{
  "dataset": "rosettes with rotational symmetry",
  "bias": "all",
  "batch_size": 64,
  "warmup_steps": 310,
  "weight_decay": 0.0
}
Rows from block 8 of a small autoregressive pixel model, named by matrix and row number. Rows with one number belong to one neuron. Each number is 128 + 32 x the weight over its row's rms, rounded and kept within 0 to 255. All counts start at 0. Numbers have three digits each.
After each neuron's rows are labels from the 100 images, of 14976, where the neuron reaches its highest value: "strongest on" is what is common among them. Only what is clearly more common there than usual is listed. The data: rosettes with rotational symmetry.
# fc1: MLP up (model.blocks.8.mlp.fc1.weight, 1024x256), inputs 128-255
# fc2: MLP down (model.blocks.8.mlp.fc2.weight, 256x1024, transposed), outputs 128-255

fc1.626:140133087098156093108147166159168198141162047150175169139149150083104099148090117116111070116124112058121102216145115117161167155137115127061076083134151100136111166141133137182127132100148125164099177161139182186096125170174124087143086178104123141098166109142085142156133145081096143112117112137104157127155115125101205057098111102156176118081138096106149203121146083169113132103131
fc2.626:144188108124133114120166128179172147127160152118151141121092080156168134096111097095155097150140118077108130165085123151109123138135124130146165148166113137125143089133031113102088133117114128118088182093134094132091084133101057090112102143160091133147165186148135153073146117156143154191137164170161119136127083186126117094151131114148100129169118157135153109069111116144118142113116
strongest on: warm

fc1.576:072132123091160118192093092158156134175176081165136142148120123125161113121166110112149137113067108160107109168087101129127089143161131152136117148133125046152119136118096126187156138143122183132106146136150134053179144175159141117118129103180099176136146056135164103157160067124076106117107144093126150102096123125139165200169160128132161137138209176181160182136161136117121169118141
fc2.576:062094111102077111102147179214143087162082073145165169181129188149130152122062124141135121093142098089150143132156110160155111110173127134162091098127125114150129103168099122101088079088104119068163125136100124149059083156123125062137131119134132187071111139097060149132146157144128141129151183115154169121104149180126111152103151103157061135105153121130096172131132163091131116107096
strongest on: earthy

fc1.30:097185125106096122103105145144126054146131138169103130089133178159131150119209175101162094119155184111159150153106178132155120116148106104078097150110076163127127144212117089195094147122138129191130097131079139134152133152135116098137083145111092136179191047151129052141156129076138140096125181065164130133137173109159178121150145128113125140108079093105170101150114095094123087150110
fc2.30:140149129112151208134122154158136126101146075115106116108124182160147082093106124164124120173059127134133126163105076184085114139138168093132145084122136113191125063144174107121060113125093143106167178109107090140081112083135092142123134085113119135157103136153117122143184177116169084119153174167072134114066098130177095141149130168110106187179183124141071139176126113121177082055116
strongest on: pastel

fc1.716:132140137140113135149124056089208122108132110149101082170131183110121061150175158042148115088151074067119075183139080106142181148180114057120167148168160152053148120129157131156150143147077117135138111132129117105119081107161102175128129130132052109067089125130144117138102092142162106136097146058099205123095141217220146115140137117096117115143132137172083144151155108165175120118093
fc2.716:160139154132124155148123092144150123097219120081066120121132131097175123098151145140138146148156116155164136080097081111161132128124180178110182105164184102178106073110123084151129168148132152154105149106159098068177060143139105130126119116144079113149140140109129128104077091183069122137116128106176156139157166134133154090122093137149170174096059089120092091124122172100203191121194
strongest on: warm; vivid

fc1.595:178095142190064098148100112152073099158117126130144152115092181096141147136093154113082151166123110174097156184103153122163190118149126104092167178202150185091117179158118119139118180083148123169112141102197134124112067122145122116113150088157150118116101128185107101147126083108104133128127116050199049074176143130188167132168125152093079135097102144126100102122110179113103117176127
fc2.595:151169149122113170123084166094117132166154116120093114099133170125138125139201122125089142135142072173120090166120160128159143186164162117092118109187155185153151078147130171141061127168138163139114148139103097151148166101099109094088105098112170130162162153079116155126078189117138049090135074082161096084150190129111123132088169133135126114146083105151106076127101097107113059101148
strongest on: warm

fc1.342:102132144183082146174121132098167131090116201152094101104173141159213120118164155103095131097085122112151159100104113096127082070149046101095151127144133110116113080123114108119167110132112137184159146138095053141107117125079088106141157081080140172107179094104130087171100153182171051130149102103135095200144098075132144085088096160170158110127175142196119134135172124101106068118122
fc2.342:099122186116138127137157173139176141131173144090079118158198127168162097159112148088147116084114112117109114124142146122138123079127119131126143123107122158131078151165143134145151057111132155151163104170118187138161106104076147118139103102137176139151117088102093125146056170178160179121129164126085132098086094085141060178172136132099093120139119131163064078095119155112135110085107
strongest on: pastel; vivid

fc1.97:113145104113164125057176120114119160124183099223148133117106150076104121191111137087101094162048088101099109196118120082127130177109101054161139118154127096132138103114114122137085140137152156153123234153098122176093117153214132113117172138115161113111172160116144126153143146134088117113138076123147151159101109160086101033142098112135110098074138152155117089142121149096112161133157
fc2.97:079142165121098102193120188129147155090096134107187119188137171185139095105137133184150105114114109148151109074138150078120102167168149180143142148117116154161137134091119093165149144170081073137124022100114138099155147190103159111113097147083163135183111121149159151127124145150112144170145125051136098135112103156165130186148096133156104185162124129151142139066135060157161141103114
strongest on: warm

fc1.316:089155091108166110036148060085126182163134135116124137167111112157145154144097172096082137136116128094153071149168096116117092125126085130106072126165159151124119134075154140149098120071089139176108120159127132111165145143078133148093140097100082169099163144158115144193142111128120095136126107067117105127156199112122162208118091119132212178111152116166089097202110046095124085111110
fc2.316:092158113133069121117112107100088136091135042112087134136174128165086092133149130126108153181113094128086124107152119112101167184165101102165155163087106185135082156188100143119097086135121116111177088201132093143118134120079080136128124088145163146088110142137126149124150190157096142082116049174078157147068200093117089136133122088105119098180196126129180135170137090138095155113109
strongest on: grey; nine-fold

fc1.697:157140146116084149143153119052116171109147089159112130081086132082156145158118098094125093194116125081132119165152089146138129161106106148082124196158170116093111160203143060103124139081134166130155145080111110129091087148141109086133160114134135111107109151118148153159136103089106159114098079127177172128167149099102175122111137113105190083096085137139148185158163191105081136098118
fc2.697:123068141131154141081185081113130118124147061096145121143074152149143194126135107130107133218133145123152134130136114135140119209112140167137081103153120043150154131127178093153147153131155095138125123075162166129096109108159142136125095158171184133065152174173175114130101116059123146156180149156133157142143165151171167086195176120150163157165095129113138150130124149124172145082149
strongest on: vivid

fc1.215:105219150116050139134079107085122160121126128151096099103159124156138111136139134142063074110190149135140105120053095085132109071146062122112183182126181171148056143143103124135104140130143114160113153097054141154168132150093092169109132162103127173124144129132135108128150155158118069075139106130119099123087134074057180139129139149182087066109116135159144106138181123056164083094140
fc2.215:165103093105163092100151189141153095130108144093072137074089138138135110096150153143184093091157139105120130125153161139129139023162081144104131158098132197092163148143179109135118114083156174126155154183123107073138072153152128146093110152112122164160126095077138126094169129114136145118103144116128143107103076128100104103155116104099165111129080077137111078108157201115199186113090
strongest on: pastel

fc1.38:118115138126176172170118121172096159098143112117142080111085158091092183077145143170093088105113130155144136150087175084223069134145158176136128115168114152061113198130146079120133156091098115138134094131140065134095125157135172165072110107130083103135143132183070098144139145143122112126147172119125098135149144104129125088167172101147164114073122164118158163049115097147209145091142
fc2.38:163116128147142158157141099177159104138170123174108167116101112123115114128117152060181116112090084159139146150176117106108102188194178103083162134107152101159220099124135111160154076099096105122163110097115107156096120107108101113106111158075166124150115123127120111137191099146111078138160175065166163151075110120121068125095122172145043156128189110122104188057119094121132087093094
strongest on: warm

fc1.406:088178081138112096132122079077127130105091154225101128139164093110134133139159112181166112111109152030121136184123100090173128145130150074149115066120134078128128159096126069161070145136106086189174121179163093146081097112087103164133127129100132153176115150159104087180144136107109110119157103113112132127094120102121134123074104095108177136129222139048143102116129100108108123101094
fc2.406:154095117134061184099133155077168103147131067081164103108129144172122107114107195069126143157082080133210083171147144180125097089129152146104142160166097094109119063112138192101100126136093130139089137154142130138132099115120077147132134130106185172093119076134105141079162135101126126115141161164139129081123105083083135155119171125111139167200136079157142101130117091199152139124161
strongest on: vivid

fc1.539:173164173133137168084152131154127190157133163103161107105142142116155134082164143147127125140051123105180106175144089151119087100122123134094091141153107128115140110124152107189146119165123136094154090126139167166146060152179145123153106145130088119120150135103125136149080096117165083165107186159171149189122138115097153112172067159176111168146147133137096155144124180089079195091147
fc2.539:057122097162150097125142095178117124053100210171226156146081100104100162154104208192140113103150138129095069125092137138115138120129145110212144166093158088105076069152151175131137115132146175158141154129115161165072164150129150183162156112141113104169090115166124109136091081138156061135082094138153068106188077156066129147142081107112139131090112167121154118109096107096080164116092
strongest on: grey

fc1.162:156169176149123099091177153073103162101149133104130163129187110081162181171153137104102104141109118173075142130142102187146126102151103131150106146128160091082139120116072117145169144089136130169098174086098112164114063115161117144065149179099193174033165187146134174102117091140166176139071060136131076112169117157128125177142108117086218104088180147126099097138120109159130089066163
fc2.162:120112090036134123105121162174126156134144120175132094170172222143188098155156158056130077115126108138123159131151159153099147121130210132144142113088078195178130125100108112116151065134109128088127121134170112141077185095049145141113162127145129089193155084144077088134127164125116134132134108152096188101053088129088097111161152122134111099143179072130126088160111157110110152135110
strongest on: vivid

fc1.163:133205060117140128101126135105123140102142163129118086085171088124175113114114115074141125154124121050163119156128043105128135091129131169104093127066157181167063140154171131133136131130118079102164091173177129093168108131126169134166134098074097110131138118156120150166119131204107066160161161137176122152151154147202111169060130155113146142122183097109138119171114089127091109150160
fc2.163:090166142130092166094136151154110175132076137105173171128129086103124112130124165092114121112144143145135085102098176140148164083110075152196155160076089119114129103100131162137125131105199131128100130143114100079112164079095099124106156139184139154135140093115146173128099217138128107079106009129091077164146171147095080155082118157140155105148200153127133158149139070160106186130098
strongest on: grey; eight-fold

fc1.34:169152095132046123146154185125110138109146102123125127181190116215166117140155069117111136115100156124099070096127100114113135161110186088150164164148124135180114154133142099100145157110101187194112113092158072135104098122084132168191141076145107178146144094084139082120084150097127088141174181147075153142167148098161039076065061171134120141142116150205107096117102157130162084168193
fc2.34:131127140044154107100151136095163181138111107128080086117112165170155086147154137196154168096122075173121151147123173111101182088167092100102100140175106122111133164115126148150102075156111171142111127118107206134153079110133140117128104126147150127173126066106107155097165122145120166169087067187154154112094124147139122149158117120147149103106158149176094084133150158076181100155076
strongest on: earthy; vivid

fc1.414:155155092147117160136118147137100165129173176137110137142140119118110169136102156090131126105146126115114152148088151168097072094152114109099131182155088173127168127148153150138127100082155069209137127041103148161127150114201141144088095133132101148193162051155096100124150164138159111113091170130170133157156076138086098093164138155146143216133145117182120096117142083110175131100117
fc2.414:142123172128187185197149157164173125103121055138149135147133206144154111094169096094123126157099080134173091138094148142146098114104213146161121098129166126116146092142181076134115137111082158096083125119125119081072083161136127119178135125082159144108133123107124132119157104119135155118137159105169085214112126115101140074086154156133127128095140165158106176092150117142163113128128
strongest on: grey; pastel

fc1.133:146139149106139126130124178174158123115114167121107111106183176184161165144194172081099079178123130080141135119096122121151155136159191124100125147180095138166132128197127167163107119120155096163166160059098120183099123092147104111139114130152175148130190132140116121151170170069158141116112133087116103150136170173168133081084125167085123113093075076140172068125185176142122092116191
fc2.133:139084088157157114160144187117162149108174120130132185119148176143147042136104065134200096082096039087168110143117116134119097192122120168118124138154097167164104027101111087104093078093082133163093155149109124121163119153121122131161121089084171171168080151101131176140127115124135176088098134139137099098083123138138126133106149158101121141098149204134129102207095158085154089117126
strongest on: pastel

fc1.504:155182103174119131080115147078135126108115157221154097104179120109110145167153141147182094112160109197062146160094143110163111093130123094115153195140088206100090115138115146139147095097122154165130124099117171205137149154152132091132139186150106136111132100155116077082153177127121107089147133143125111136118108099087066092113137124176113161144106102104098050099146193102183100088157
fc2.504:141061110138137117191105151134157126134102111040140171114108123158158123108120090094149114117148097119144166138125094123140142136107167166165101121126103145109213098098168090099069158088155161103162133135140105081154081072160088203128118156057198069112200063107126119176154103114131128189139084089164130170142122108148138129130171152144167091147112129171139139187098098140163134131098
strongest on: pastel

fc1.23:110143120104074150148137168127114137120102099132029083166167164134122115121126123164105107057118140124198176130126118108123100132158097121116091149126147232104087134177125079146110122115110154182137098145157110125182115178101125116100079105085174160198139056121081059188087168083158128155136139107131107143108099097131163071151078133115073114130094114172163139157133096122163091188079
fc2.23:087145060176090166085151169111156048100147105110176188101120138116147090140141079080160121128107152135110110141134137164166123197111125058142084095151095105140137112157159175134081074044107085056172118138094121134151106161078132112135168120118186201151132113164175165123118173145124162171164162125138124124059162091170054118191110142068157168122140124155139192119144108146108160109137
strongest on: pastel

fc1.120:029155110160093128113133148168123122060137129120117103146152120144131120079097130092069113155131182105147124095077028116149126155095134168164128154150114126176031157157045080125158115096104115117172128119085151096143120172086079124107169119157099190140144179130101172130105085183094078097180108101086122102117182092139143167087078134147133078115160083143103126102134088083136131132152
fc2.120:110160125080064101109153192177096046149134139156132099081087188162201109149164154117097113078151126093084128147158143134187140045145109109137164124141123202069115199107135139179153111179124129124081145133117099126101153154082137080089139158210131174166137157102171080131145112107144167115076057119133096120163131088121087133167130103147155163138137147119120085137163162097163126087151
strongest on: grey

fc1.404:183100109167060117107150192129150150100182174120092164146200111174216160139078113135161109077114140082157127150131132120127181084089108132094126103089143135080131154126131139116223147086154113168160088175162144111093095110134136092151119123054170110137116119075131200165173168120162145144119126127126091139136094113112110119061091093130131137130179086117097114110106150146097108125188
fc2.404:195089148163142173141145183095107153177148135156167122056162114145129087135101117124130145102123119096102097112157070145120078125159080105176111127109163149081130114103122102174171086153093110136099090125063106104096117100123136122091131156116122156120164101175085124108156110142115068130124099093079116207140131099089151144106099123093110148101133101128164156078073130142114064174088
strongest on: vivid; earthy